A small image classifier, trained from scratch.
Model: 2.68M parameters, 24-pixel images, arch resmlp, activation swiglu.
Data: trained on simulated fluorescence microscopy of cells, 48750 training examples, 108.2 epochs.
Rows from block 4, named by matrix and row number. Rows with one number belong to one neuron. Each number is 500 + 25 x the weight over its row's rms, rounded and kept within 0 to 999. All counts start at 0. Numbers have three digits each. After the name is the row's rms in percent of the matrix's.
# gate: MLP gate (model.blocks.4.mlp.gate.weight, 576x192), inputs 78-116
# fc1: MLP up (model.blocks.4.mlp.fc1.weight, 576x192), inputs 78-116
# fc2: MLP down (model.blocks.4.mlp.fc2.weight, 192x576, transposed), outputs 78-116
gate.30 114:461502503454566489482517422502491478485495476499520487464523490478511503515496462541536522471512425446511489504498485
fc1.30 113:484510482542478492502528466489509453433474475502533504496516501503485486484491503526521497523520503509515526526516506
fc2.30 090:517506487446466489499549537493487497483503465497542462450536466448529478498506505513495516596535527513481514504473443
gate.31 109:487494467510505490495491483503533465497454512510533530515549494451490509495478479489475483475488508543469522494504499
fc1.31 103:507547500507539524471482523503498469500473514529495531523486454454521523481508490519474487505465522557497466461476529
fc2.31 091:499499473472504532509513511498516555556511491531550529507525493522498449537497492539541538457527454484502492456503508
gate.32 078:476489472474508542468478464490537489524464491492545481481484500518445571472494505545528495441465492440523479468505531
fc1.32 071:479511562455478543431529517524487511474553490487461511473496507519500466472503470502463481529503517490513481468461532
fc2.32 070:488492466534496458531554530481497507530489473506512484492478530513536448567481528522531494497536476525484546505489485
gate.33 098:497459528533492482523456469509498475492511507493511458475464530510508532491498516486504495520525501441490502513507489
fc1.33 089:487495530466508486517485501508446541500521530512434509472468486531498529498530558502519510496524502461533513522527550
fc2.33 094:514534493509502496505502532470529518517495492468438489478484517460500569481484510449522512468444517526520464511504476
gate.34 012:501501497482550482533547463525493472527509504518550507510481518474513459482498445451524525537488507495478504520505475
fc1.34 010:524488528477457492465510557450464507493498460505492496469504529560488497567485546563470506508510519478498485506481476
fc2.34 009:498511514542497514472441518511570503469505513494520520483512478489511520464497447449466500522507494489467520472500482
gate.35 136:501505508526515520476428446492542481447486543538515494479466486528479536485492466526525481492511500492514487513509502
fc1.35 123:516467484496477495527525520516462536560497531475503505535508508510519469535485504493546487445485504509446468496530473
fc2.35 120:496458435518494511446492504512502500474494490505561504485504527505486459513528490543477483506511479499465523467470532
gate.36 068:524510555526529560439427461476507480490519528500558509510500464522482526493509502500533481478503476464518498480515482
fc1.36 067:476462461488481447461507521496483544564488482505511563521440494565495467489515543509553540490483486487516491504525438
fc2.36 067:486487471538504506446559461515495487513506472502533499467466512458516508526500489511534451554503454503507462509497514
gate.37 074:499507529465494520506504474479522499529502462491489506515470492507477529432465521518566534468491474421512522530508504
fc1.37 067:477485509521507483508569503521498532471521517522473443477457514429534445479494492520500507520508480497505518479495520
fc2.37 071:508499503496526478529456465513551505474498475495493529479482519502494494496531494483536515472528507461535526509549469
gate.38 010:453446473490439505558499504531451494529507508522508424516471513508511484480494518533537494474503500502505480511487485
fc1.38 010:543486464507500492466484505497465500501469535488524477508440490560490470463518497460545512517499508451512511506513462
fc2.38 007:512486510522501527462483450505523474477496521480520499536514505496525525510488480506472461482530502499480483499496513
gate.39 132:467484569508471524493516498514506499464513505481485488468499532515513493491517474469471467491528471477504484528475530
fc1.39 120:495531560504468533543493537530481489464494549491496525510537513550502500521503474484515486502531517482484450512477523
fc2.39 121:482495518490495560510487485518487490491509522455538431493535481563475486553481447493502462470512544496484484494484526
gate.40 103:515513545534480496472521451471507523439524484483523456486533538512456479520485469482501498496525485505489504512516499
fc1.40 105:558488446513484494486507496494503525526498499489512484513457531489457474485477571495514513521489502521513518534507513
fc2.40 096:536517487500520505508472511529537512486477519478472502438502488502517525490474509455528498482512487492469522517508459
gate.41 068:469464499484529494513520487498480480500513469501527478491479482512491544474489462541559538520441459452511513508512512
fc1.41 059:484520526513533511510508474519501470516523496470513491491511515459516534477455502500547469486521457510436499489506474
fc2.41 053:499509519504486538466456451528498473493512544449508489534512498533469520498488492453463448457519484507512487464478571
gate.42 098:552473498497501553497455440474492530493507499478507514525528512540504497514550514485504497475509496482495463421511509
fc1.42 113:504467451489493486473515475518515513475502500512515468536541475510491488513527472536480491501485484475514482463510549
fc2.42 109:520531531492510491509516517498486522488502490538469506461496514513554493524482489507551486513538486480475489523497458
gate.43 112:548487511503505506531511462515512504516544497481519497534476510504477481486509496424527496500528489437504482507528510
fc1.43 103:486471458510501485454513525481468508478497453494472490461559516512512497499501526528500506531497494543481491473480516
fc2.43 113:529500485494522454542475526490524527478467452474505509502479493489555538450486521488517536475515505537476544529529441
gate.44 147:510483519514503512512518500485531457496528502477501458474473524488440470515532538484477453474518501482505476471533521
fc1.44 155:510509556504444518479555503460487489480512510474557446464489482501454467461480497493519473514522497472511525503526451
fc2.44 140:544508547485534507496460468502524467492482496493524471540498489552494498460534456457523480480527536466516529519521452
gate.45 065:518485516517512481566526516485489484512501489537525508495460500525478465477478521576518526506491483505544487434509491
fc1.45 063:549502482485541496500499472503516494499511489500455462465540487515508481457521473452503524528482506500533514532470497
fc2.45 052:489501499475499516498517528471529515481515521505486532500508500461487475531474548507485500536507506560480495478475510
gate.46 143:487495486536531510493497462478497518479495446449517538510517510501554568526535471500558481509528476457487485508502504
fc1.46 131:496509521515489502545536528483474483496504452481471496504511528477492525536486572491499488477489500499506493484501484
fc2.46 139:507489480509515477529464460485502555515470471483557478501431498512504496506544522508536555525505478477514517526547478
gate.47 147:506499544529484528497460480526466512491523492476468520488541526452471521497503550563513455488524490465516502469531508
fc1.47 148:494505517483495483509511500511454519508526485490461505459502501499517516498540526507512474464545490507506496484524482
fc2.47 135:465478501562520520456509481462544513532474530556504496476524548484479545506522495508477505457476511494508520510499547
gate.48 075:520511523508507485481532493474515473461488527505491399456515500514465453492505494481444522498491520492521511562488479
fc1.48 067:453476498498507541530478482501496526493519514510502484518543487482489453508490508496506532463469481462520494475487527
fc2.48 073:503486543505511515564490524514477534479501499482506499487481501491500518538488521545524500543520524476477512521512471
gate.49 077:467536546500493496502486543465490485441498481497503467445486536488498495556504521480439502511482509494492486496488503
fc1.49 086:507515501575501447479492496477517508463511505495476467483524474502496452469516544474489515530497496513531476478511504
fc2.49 092:498482516471465471505491475475513487493515469550503466495429511500523504511510511499534443512492502453538481548497502
gate.50 145:502499491472491467495493490522504494487487458478511477534550509484545495494466492544519494485550503502503514486508510
fc1.50 150:494487495459527463463450504483480546516475466518476496503496524500568502483520503500511552518485486541524506500492496
fc2.50 138:510472473510473479552517518478513558499506483556505458516465509460516490554491473467512482539525488489459481519489458
gate.51 107:530463493510493494506457462580501466495523481483492512525514468539502496508520476504485488518517510504505489464525507
fc1.51 102:524513475548472505525519522530505510485511512488517467494501488460536521539485490511502484529494517528527479521517450
fc2.51 104:516546487490491519530455523489542554448466494492485513500518468467525571472484487502502507501518501500472521517512483
gate.52 088:500495484532502514463497515512499474517518492496505499458480503492456493493516527460496481490484506472485476499490514
fc1.52 097:497525487504464478493493502482484511477487464489524532538533471538480522522485486488569510445512495506485501520543473
fc2.52 095:506500470545481527527510545504464502509511508516493469500512483522474472554492503487481462552513528508451495487498504
gate.53 107:511526512481507546470522471532526470514507517519502471517470495489501457504482509467516481515512486481485507473497521
fc1.53 102:495512460515469508484455466502492531512491459532460448521515494546479492530500526520471517484480506531518469506508534
fc2.53 127:531497453497495493526536541551481510505521516479501482491456473496471451470521487495519544552487511501521512489506464
gate.54 034:451522501531467500503514523480504502489494540497485565514491491535528495478478464449526545526512502538501501506495505
fc1.54 033:475460530511507486507484494510473510499517461493489547533460521512515492519511555526499471510519502503505471423489529
fc2.54 029:488498478474463525465508492510485494543470489487546398446503482527469492513512547524479536452463501492511467469497486
gate.55 082:479469484521522524537481490482535500535486506493525476495543529457514489540512480513458516519513468521476495472474484
fc1.55 070:517491533515540533508479500535492447506478495540482479500495527470539548478472453475507493507522505449478506519528474
fc2.55 086:509495471473491504457495487495463507513490522537452492538511466505507492508494484508464521506500460504479489479482478
gate.56 113:479480498511475468519496467506483502499523484497557519538469519503517489528489502511480511503484448500534477421485522
fc1.56 099:492472455513505462526484519525485555508497480479473519494467517494537507526544563545518545455526502547520488502514508
fc2.56 114:509507485517517469529490500512509488468491485495488452494497505511535495443523496442507484491504536515526510532530513
gate.57 148:539507527530526510505451445494490512481511483478509514503488524511520522536491508497514506445558496530504519463514482
fc1.57 134:448512512504493510468509487470510484487485494502519483496515471451485498484509503505468485494482508462511488492478510
fc2.57 148:488445504507490501505487516512504464485520499502518475526470511505459474477540515463511496554501527465517485482503507
gate.58 106:496460530472461504512511521523461491467529490486486452480505499516503493493486469482495471558538489461422482503475463
fc1.58 130:573512468501527482482501479506509505488464527484496546562517486460512525495503489515459504524490481551504493476539500
fc2.58 151:483489502521513491488468536507519473515484497477516481493491525510484526477496486482475529497483506479457506507493492
gate.59 118:483436501547466494480460496515482482471507479509496487517529525472532516546502521495517474494508477526492482457515509
fc1.59 119:460520499449496482482460477494481497497504480521505558508484497497514535470495545522497471474499527512500537562529513
fc2.59 134:481500500488526501464499456469493497539480472516498525487497510474505507493501505510505542501474454506513495479487502
gate.60 097:466441493474492496542473479479445463519500477507542499460462515506492488523490517511549529464496464453500492514494477
fc1.60 101:507495499467488524490485516494523499559496482507510511464537516491537529559464482523522480493510488507469486505499481
fc2.60 087:503513483518529502513485533515484509543494526533485537483513482481482490508487510480510516515508448507489514453469515
gate.61 149:517500546481498525489488502486499516487522487451510535511527511481493534494489504477491459475551491482494497443482517
fc1.61 140:487527537493486491492494537509453531508487450493551484468552498507502519484471553513543506492524472493502512534486491
fc2.61 142:504464480473511528465484483577490512544515532499525463498498484527513471455493519520481504502515498490493520477498522
gate.62 068:471472497509491516519506481486475471427518514489517419499489468510495502524538484481522506472501496457521500503501496
fc1.62 069:551511450519501456544491536470484506523471507502505509459493529460492565517496533524477497567520517524471534521505487
fc2.62 072:506520542487509510425462480493520502492459512499512502517537473465539565431470476440457477452501512507478510518495501
gate.63 114:456499550520496496482478460471492462491535485519548469500494537512471508484493509471523508482503475476561492517525528
fc1.63 122:544506505501487506484472520524474493539466493506536496548524510536499563492478502513508512479489484493482484466520494
fc2.63 129:519484492516491462450500511512499456486499517519507470529476499486521520511472489499453453525503503498478506486486526
gate.64 050:500476477513495463558507454510511493507516497490503489444457493499496497485501494488505509476483484522521546538530516
fc1.64 048:467500525468457528465475503502484481518502501524530430535490523532481475546498519515515462482501496513484502477496500
fc2.64 053:511483484465497494499524508519480508510516506503509472494470488549480461514509515476512536506506494539475496481518473
gate.65 100:466510485481511533500462466527503539522486492473477533454517503485507502501549504555506499485463517469522461510501495
fc1.65 092:493525519491493495487484513507525551490467506477533513528478514497528497515511524476475475515483536523502486484492497
fc2.65 098:515492489524500500502507475534538486489484484458517502485501521488525469487481476523509518508515496500493514526527464
gate.66 125:518472477525443498503459510512518460533491492514531423497463517475506473483490511466486484503504509513455458529486470
fc1.66 140:523447459481491464516489476485498544514461482509503530496504498506532478502529525550522547521493501526479469492526483
fc2.66 126:528486490505495561524507497523528511468512543530505474489522513493458529482505456514509522507531516509477525502521489
gate.67 056:490516518496504489516524489467538505507496516503454535459504478466527448490510427453540507470491514466517496529474493
fc1.67 059:477489494459524529461514471498508480531517496508490507484475532545483506483504518487479499469488516509496526463478512
fc2.67 057:481490483518518484460492539503483460517478510527473515497502517502487511463532542498476511472459499513508493491476522
gate.68 118:485477507487467497481480487467526473481492513483464455461439504484504466506468511456476487518474487503487493521497487
fc1.68 131:509505512550494441506555508472490473453519460492463468477571515523536554482486443503502496483472489522485545517530468
fc2.68 117:451456452521508475467526476515468444471537508502525446490530527500508505511515503543499489506505483459497521499487533
gate.69 092:481511539490528510438475508494520481487502480486558483510509495493503494492491475514507470499483510531485489501483506
fc1.69 093:508501482505497519472429494497504500531518496499508530503543517524452468468495521485513529516485518492487490505464511
fc2.69 085:501510469544461450500529527464505486490477490497513491493492497508506500494454492494488505551482494530481490538502477
gate.70 090:488480467523516465485469464505489496487492496469518491497533514526504543485525470506490510516513490431494505462484484
fc1.70 090:479461478518539517508513505559462492551501519483470544477464523526494436513534549504553522489513535530490470498509492
fc2.70 081:506490438524507465528536505545476519510485475473485484426495504503518525504508465541526515494495471511480519540539485
gate.71 101:472493528555492494494483500506499500498552523471465490522478563522497475480496509452472504498484536505492494487484477
fc1.71 110:498489504497481509526471527520488479475521488509482436488470495480475462510495558518476529530488540508524541491493496
fc2.71 109:520519497476490480516526494497496561488506506544516467478491471467555488499487491529511471521529503488496515509492465
gate.72 129:532509508503528473466464488498523489463477526503527472520491512514513500507478523484490488488533486513494499494496474
fc1.72 140:471491528534562522471514466511494470493518527494504506511538536526467472474509455513493546458511493511551525510506505
fc2.72 143:516504484475509471462507465494465494533473485543487537513525481496524528462518492539476501489469489519517522507495527
gate.73 096:510493521459543522484432462475503503484484497464497536518506492464504587471514522523487501477526495470531508493472548
fc1.73 113:552494455496479513459494483483527516528508513463518445516491439532472463482491504473540490523519463453526458471490508
fc2.73 102:498501486506495440461528490522479472480530514519454504512480526505524535524510492499499460512486471496496452501508515
gate.74 101:509513460512554466509497453509545496502444476458528514517509502503522536500501454531527499446499490494473510511538466
fc1.74 105:503527442505506494535562503494499493507465506513533516512530457501514475490491486533513537489502501526496510504488467
fc2.74 116:507527504473489489509523527466498543524477482487484508479495496416532538512471543576505525506512479512495514519494505
gate.75 100:517519525518525516498501475469526483519518472476517488502493465457471502506492506520518526441509503441543485482489485
fc1.75 096:481524514542501410498540523503509500479517480501485498463530524442568535475474505482490485512487488511516504531522516
fc2.75 094:521482530513527482512441508507485528529507463460489516528479519498506511487497545465508515486497523459479502509539468
gate.76 106:516486494518543504491487474481476471508480516478507501534474529497501536510532461467500452484521481500487454473492496
fc1.76 125:495492441498529487517542486531514488529485462507542495488482505442499540505522534531536490485508481498479520523536510
fc2.76 147:516529512498529508483517503498492524489484506515496513478527476481534502471470444530505481554532492502464540505487499
gate.77 084:514469501483479535506451516549489508482527479466460500464472525497523502465487499507524474488502513509467493528499452
fc1.77 086:516494555455477562479496504487489470478538492486488471519510509517446435507479465460479467488507508495514483444474519
fc2.77 081:503474505451465510515497512521500497555509471512530472486457517547489424472523525507545505477527484492492481532500447
gate.78 116:508454495504476474505459487507465512463489490451468472490518521553497503469489481486491519510528495457455511522507463
fc1.78 111:490507534495493515488488547477498487505528488523508467483498509496489497494490532443519462464528504477515532497479498
fc2.78 094:510513525467528483464526465497490510522506491487494518501545516510540498530492521540530499474498482524531500510544475
gate.79 164:466489498522490539479485496528504493531504514474493488512472528499533514562486422530509451505561469515449498470479499
fc1.79 129:517535571457478539452473514503466494519514512555518476524497473497461491463482524531519503463456495473520500529470517
fc2.79 148:510502497523536482518502500499509500497497498482497494480521500545487455511507487522513520483508544509528551483522506
gate.80 155:511497474514513510472479458490516504415518522455488481544492510515481526483521489512462496513545499504534518458500529
fc1.80 151:493470548550534520531506480516480517485534443513531521496533522489510467534508506489494507494506505516513491452489507
fc2.80 143:507481501480497496542486532515514517527517456476503481489446496492473492478523513450544509483482508484497509547550460
gate.81 007:507533505524477451492537504522520533497487558517489531508501498421508490469497524501466501460513504493518505514492498
fc1.81 008:464467542479543466504492490507483478518503532507470569472479524417497505497505498457461505514470496491509501478493521
fc2.81 005:497506514504523505466426509515481481486499522488492507562484497485492512511518543522505501575501505489529495434505511
gate.82 085:476455460531506464475489491520462493451479479466453490504507535517529509500502505513490481460514479527477529482513502
fc1.82 082:493518513455479505508452488527525487547490476486478546526482516479538535504474486549512487520513499470457511510482509
fc2.82 068:501515510509504533515499497465508476515463478487493516488477494500420473491493492505494518507446514473529486493490491
gate.83 080:493507534483524489508445465477443468468514537475471494494516483515531513506498454509533509439478483466529469475486473
fc1.83 080:490485511544466468540524528477528534520507510512505524507477559488497507492512520482493501487499519483489481513508504
fc2.83 092:484468476560528485537533485500469456489495468474486494503501516515472497536524525503496497489488509486523497495511552
gate.84 141:491473523503516478490490498529525452448523491455481486473488528494501491507500450487495459531527502480454480505509470
fc1.84 117:460495496489535487463512500491514465484501501517512479435520521488473497476500479492459495480478501469484503498477552
fc2.84 115:512492533530525476521488456470518498489481465511495507483515509504501495518520519529552524536499472450560522516522483
gate.85 152:521513521537547541473478506520508458458506490487521491518521489473461524520499459491493465475485497456482510475480490
fc1.85 180:521496497514512508513507481499444497490483508479489491498509518465530515496485483523516508483515486465463496471487448
fc2.85 205:502531524460486536489477498481572507517502494504506528521514501492473474513479518491511472482532516497506496500510515
gate.86 124:493482545507491524460463523517458462478523530474469476496510511518476505465496511460464476508500521463477478468489514
fc1.86 167:522505470481536513501504485530508517539452498517506556535538451495513490497514463538496500486474534553487487485518481
fc2.86 155:474474532534481472512517517513480463490529514501487469502487563531493486493495498432461503505521500521485487497498525
gate.87 020:498504508488518502494487469489511515484486507489504511531463490523497508527540494507483533493480506554548501507512526
fc1.87 022:550512464534428503521501523515512473524501499482520533506508507568465535511526509520496470521562503477495510478524504
fc2.87 018:514505468488495470511481477473481484505533484505480408471490503491532452492480517431496490532477498560515469501483500
gate.88 107:518483483517501478542514489525522472516525493457525499531444521467510510479492513483554496512571507466479506470510489
fc1.88 127:495497497495530509514535455522513484523505505523541486495514472475494450474479442458524524499485491404514512525477491
fc2.88 130:473487539471512487459529481517452459532512520524473532513522514531504480497499495502516466521485497508510459490478561
gate.89 097:502475447482465497512475484502471516552492490499529493473488468551491521483519504534544511473484499435497495532518491
fc1.89 099:441515498485506506532536521498495508515495504484515500484508518486512491478543481470490498488475532441470463474479519
fc2.89 102:521498510453493503535533501481453500542488491513541471519463464515493465532534544503527542481491488490529478467475485
gate.90 082:468454494491518527498483470525530473452503509472509493454535495530464509564510469499510492485516501509495516499512518
fc1.90 086:511528522516485519496512532496510480466537513481493470483517482499485536559471505498520483454492471526548471446503516
fc2.90 076:483486508459502487475485492509446512500502510482537493523507497529511447509509553521513510544569500439496477481494499
gate.91 087:506451467488508509473477489573482463553547488501525490488481520549467491463504465501538488516483501500510515485496516
fc1.91 101:539459501516510488549513466528464519518501512493485486466494536532496425479509487468524510500501517476481519511522451
fc2.91 120:499515469468464512518486560475521526504475507505486505516474492464491529512483557526496492533511509508452480505495510
gate.92 130:462513472464511540489476504547522508481469486515540525521502495455515513483540504501499474503522513503479492484484523
fc1.92 156:531487453521500445495496523490492554500510467493509497491474493475532529479483528510497525495522484556523504502523466
fc2.92 149:465504533476510478438500482514478473491506487526536449480488480482491463508511549485517494509478461468519500527512490
gate.93 079:570480499496479479532507509504516465533490495509538463495483475526514489478493507506567522506500505476484502513529483
fc1.93 076:471502514491507527477542452527510468470524497492476539498527489498494463480501425459469491487495506476482497495450526
fc2.93 080:499502486449477489497529516488466470510485524503472476527515476531473484509510500467479474512472525471521465519474527
gate.94 082:516462546526460517515476518491482451471512522488494442517511503509494466495480486463504515489508513455520482454483486
fc1.94 075:565521507504492512545525513464547525528471483529545506465482495452501501509498496539510512529487515509468501529504437
fc2.94 083:489504568512545505471460469524516468475481505476514495494504529523525515468497467467499485483518503521490512510517488
gate.95 070:534472516498464510515489482505522471473529520466515456491517474552502468469499474465497492544510525463499528503491466
fc1.95 080:475481499497479504495490493503495501519559523534532464469475523526471461508502472499509487497509504456515519494479471
fc2.95 094:508533514471483529492530466480486520518505472516512504477531476467533492471480472516509462510514524508506484509487490
gate.96 091:499479486529468456485512480538506494506519513458499476525494510468528524502489482517487476518508463517483485464523510
fc1.96 075:470479525485490489496516488510431479485477483501459494483528536525563513493463493482476510478488487559519489495517499
fc2.96 064:515507466504482493527481496495497540457518462499499496510488484499479474487493476492514492500513495475491514545486465
gate.97 041:507468432514496426532514498501527508487491499519463480510552506522512525487533515520486533476469494534536509508522515
fc1.97 042:503509496496503484546505487525534478572518513523499516485480474494496469495500477497530517504486481457483539529500473
fc2.97 037:477492461490498510464505437525548447545503491500559514477487515499478478502497460522501462510474485514551509492517518
gate.98 159:522493497511522501533505479525493505439529482467428497514504531514523490488462497500490458515510523524516481463509494
fc1.98 182:502481504495522537505455498517488522542513506483467509555517489507521496452503490460539486510529548482510488521498479
fc2.98 143:474529461523512494542511495464516558475508503515508494516486540496519481543485510516490502445497512554529512494500506
gate.99 125:521471496531481508484499490538506502440531502480470514522508531547514496501533438483485456498497501489518440440493524
fc1.99 109:516486506520509456532521480486565514543511494489497521462444491494495500486502522482500531499501522461487539525565468
fc2.99 111:533490497537514485440535488477513451485478504510485498510547489491520500491509441547459485512504501491512531499473520
gate.100 043:535493500504467560467491534515583471504501521525480486481486485512473491444507495501474502533493518471493503515488516
fc1.100 043:455467436531497491488544518510540509487508519484462495484499496501500419476486505483521520535495530508486509515496481
fc2.100 041:497514513495522530487510480495503555530503514490508531467536474537463500501503465517510545463500498476512492548507475
gate.101 016:480486510498529503479474470504515535458515495504510447523499498515513474518488463527539499489487497509486491527484472
fc1.101 015:475497512484513475438510460470494485461474508506496477520490533566474499459486489455487497482499508497508500497524511
fc2.101 015:530500485485480478503554563538469519484513500497525474460476472480527492514499530491495496612547495518475512472502474
gate.102 144:545480498502523487491473453577474450517526511486511515517485476521528514461485470490513504505514511501488499465511495
fc1.102 137:491497522550491533489467530516482469497526512508501475495488478483480478530496543537515496533487510492532506473486499
fc2.102 185:504534523473509512503465525485527586520460502485510521468500488475514533487476539536513545477500469496471527521515475
gate.103 013:494493492497506501481512500475459520490466506516513526497511495475520441497503457536483489530514493501537503484504502
fc1.103 012:501533545541507526533487494491501468480487546513524488523549472469499506503496480460498477506500522490484505520481504
fc2.103 010:482495467522501471502498509503500492495522514512503504445480483484499503513525523480520526514475496467506511501489480
gate.104 095:519492535499444537511436500491503477545496491513504522526466487535517510503508514510533475505474489499516463498513487
fc1.104 102:531471461492497513456459496477518481541484494494534515501447510548501552498466534525536509528483482463515505530481479
fc2.104 092:485502543489509536462500491484520490495492502503502536473563494443522512503483479493488492508503516509491491468457514
gate.105 041:500470509438517494499521504545422520522503474497463501459525500482553524499509496517490492528546517516478516497491462
fc1.105 042:517490505535475509552574532511469503495518519494446493478519499496500489531513460497473501523512505541480540483504499
fc2.105 041:485486505488472485522564527496491528521505482495524484484501491481483473499499509564523523538512496499514528517524505
gate.106 092:525486500520514484514486499501515491459502512507463503515512504482516481497517522479475497482494488556503507532522466
fc1.106 101:498545513501561483465483476487464494536502518518447555555493492501506486480503540502520526455482491524559473478504520
fc2.106 103:525483513496463484521542485480486495505494516522494524537490483473534502498526477550494470531518512505530493492491547
gate.107 125:516512482510513518510491474521508509470511464503536513475521489535482501531465504540555483489554493495486473481520464
fc1.107 107:504483480520515472552515465445509479493484488496512501511533502528519492526493463496529522526517501493522505483508477
fc2.107 097:528505468505488490489493490464549511474469513514514474506509471511482495502509483528464495556500489506496532515474520
gate.108 087:472468519508471517501468498533539518507563494520531488421518509483486458512504506546495500503505493456494502519482497
fc1.108 081:500546522501494528496468558516489487484487514513529484490538439495499489511483498494471460583500513453465490484428498
fc2.108 093:523485504492479518536517484516489524513512492500532437510500475505493458488503429520512503498528494451471517524515479
gate.109 136:444466506527507528479480455465540479514525498494520527488468488457477474481492511504539504519516468471511499466522522
fc1.109 124:503499462503473481443488486540514542518499503493519526488421500529481519485512527534496478535521495479493501486478509
fc2.109 141:521508502507471524462545533489510508508524521512497487503531488481482452490461470471494533550485481488484453485484460
gate.110 018:491493513450515493503502498511455494493510521493491534464491470485478490510528452551498511498504483405514493497481487
fc1.110 015:474474520453511511494511518476504486526507476496533525512533542443511489543482528462479513482512513505473494457481506
fc2.110 011:526496520539495507458488494486512511483491495489548474487495505496510493506486509524497497540517480525485517485482454
gate.111 164:567486466517490475483488484525488511535492503507526495516467465551504480458561532508548486483511510475522492502520473
fc1.111 189:550508481537531437498435511509484516522471496508482522526441489531523515483512566533547533539500488511524502524537455
fc2.111 186:476486483521486480490475500513523476472518482472475507468491520455475557502493499486440488489468488513508510504500525
gate.112 075:521494502528521530488523498507485490495511561489538478450513450493479458498515510490525482495514484467495500514495474
fc1.112 071:482502511519536493489454549525446496486477501490515519498515508539507519498498530501503502512486497526493501520478477
fc2.112 073:489487489516500495558451528501507480503472493488477532497484518480478547500509541493491479478499518495494484519487515
gate.113 086:482478487543503462497494490491503535534491526473515513511481506521498481490482531462535535528477504446518507443489491
fc1.113 089:469479536498546500479491515525505515466519533498517466500455475479522527491467570544505512494506504548512538470510501
fc2.113 090:506507500534463520522500494472506534513500490514473461454498504461494507489491510502503500482498500475487486483486481
gate.114 088:488486431470464485480496516484520512497444520491507551518486470469503476515524501509504500465525483504493491520483471
fc1.114 082:529540445497520481493503501522529470510431495533520522532461448456536547505499492544490481479510513527499506515498521
fc2.114 073:478518483450492543535507482508511531505521473563534511479555480465480502514474515532506519494518495477510520465481496
gate.115 109:483459525485522526470457463514496473446486524474490522514519476512504500495502450533522484505530500452514505499513506
fc1.115 091:461489459510480472493523503496524506504481500546509537535481539497501478490503521522494486470505516504456476503477471
fc2.115 090:495506438497498516513524538517483490478497522522529489509507462496499491491510500495507508539481533525474501479480491
gate.116 025:543500524480550501450466511521474474486509526524527458481508471450496489491508506534477479551475495478469511460471488
fc1.116 022:521468515464501501477460511509501555501484484508496510450516489525501522540506479528503520496488487490485527528513494
fc2.116 021:510523548519509506492472504480502487520498494471469517479470497499479576485490496548509521503449493455520502551501487
gate.117 155:479504497474554516469486436501517476508480482432530527528496508492520534512501460502549485468547495459468495514504521
fc1.117 142:531484455458477493488531479495490490506545468487491510495492483477543533471498471538502480506497502491522502528487488
fc2.117 136:475510499485455520495542529502477499468550487521517444436497501528470441538533488497499452481494510485510510516467499
gate.118 057:506460478514520525503525475518495448544500476533454509507514511498473486492517490516508481469474498510491473514508528
fc1.118 072:488520474443510493504511487527512503518459485494504523489519495469465538485474513556520526494513485509479533551551495
fc2.118 076:511511502501499521482466509488490524507536521529494464500494472511493455476481497507480483514494491530516497474478512
gate.119 014:544498481479521464496470451503519478546485483488471523492509505421535534476494507500495485509501474485491481508528501
fc1.119 015:513463472485507409516508496493465502515526475511525489496508517561541508467486485433511523501522492454474515510501486
fc2.119 012:493479531508521518505444471518498499473507503477510499508512485496458467487507488480498456591507490479479486487495508
gate.120 025:502500497469490504499471532467514517498514492512529503490477482527483507516479493534496538475461517484536479457479530
fc1.120 023:460522536449502522482469474505522470529506496495571459487458517537467489540488463486534505476487491535504513525499520
fc2.120 020:485511481533492518514540538493522504484499503497537509463524481503462479518474514567516536473529484531476521463507479
gate.121 155:515510473514501463464496533478543486445461509512468502535498508495545498507516522464455482486521524526485507512480479
fc1.121 146:514503521492501502573501501511520509506530497484489546477500488501466497536522524468504498469524499506520493470519558
fc2.121 186:552495464498478510529496566469544548485470494462483461506476499449478502517492518473471511511510521512478497521517453
gate.122 091:514511511509509487473528488466494506459481502500523479502462512484528524475486479471513510480512483503470518519491469
fc1.122 091:475504475486471514519501546508505487502499494493539511495466532544521494520513557479498513517505543542488461492481500
fc2.122 080:475519551505524497465493493476493529497474505472511538493516473536532510492494508514504549546507465532498513477521498
gate.123 062:449518552482446531516484488474498493498512473508498495491497508551475460528499515524504480497507504464536493513487531
fc1.123 056:480502466523514507490502485503509460522492503493521523513466490521496469466487540546509504546510506522509487513497517
fc2.123 044:488513555507493538507530492473519527461499524503463526476505506452535500462482431482487490528499542497466483524488489
gate.124 086:449492470517551496510528510478468473496489479491511514506498501520503441492489498457484536493530546540484508480469495
fc1.124 074:476508518519533538507447506501471493467503501475495513547510491559516484515523475479530525467512509516517507483472503
fc2.124 087:501479480529483478562560536513468528548494511530472515500514523488524501554491488528488489460522496496439478500499475
gate.125 053:485477472524528462564525503533470489520500463512444512498482515488514434512521511488508495494518511546463461510478461
fc1.125 048:519508457579513493501527537498509492499435493504541525516490538546515511489505513521506499536503535491483534573504467
fc2.125 037:491476471502496520474487460505548465507473496537577484494528481490508465459511487474479499508523476471499524505523487
gate.126 120:488501527496513533473477454519528481497500478512542396468491518472485516507495477513530470472496495447489492530525504
fc1.126 119:531502500463503519478495495505505465500506527520451433525516503525482519445499468458465475505496529484471480503478495
fc2.126 101:509480493549515505512480482534514499509517496489508512525488521536479496508455475470519517479521470479476495481542514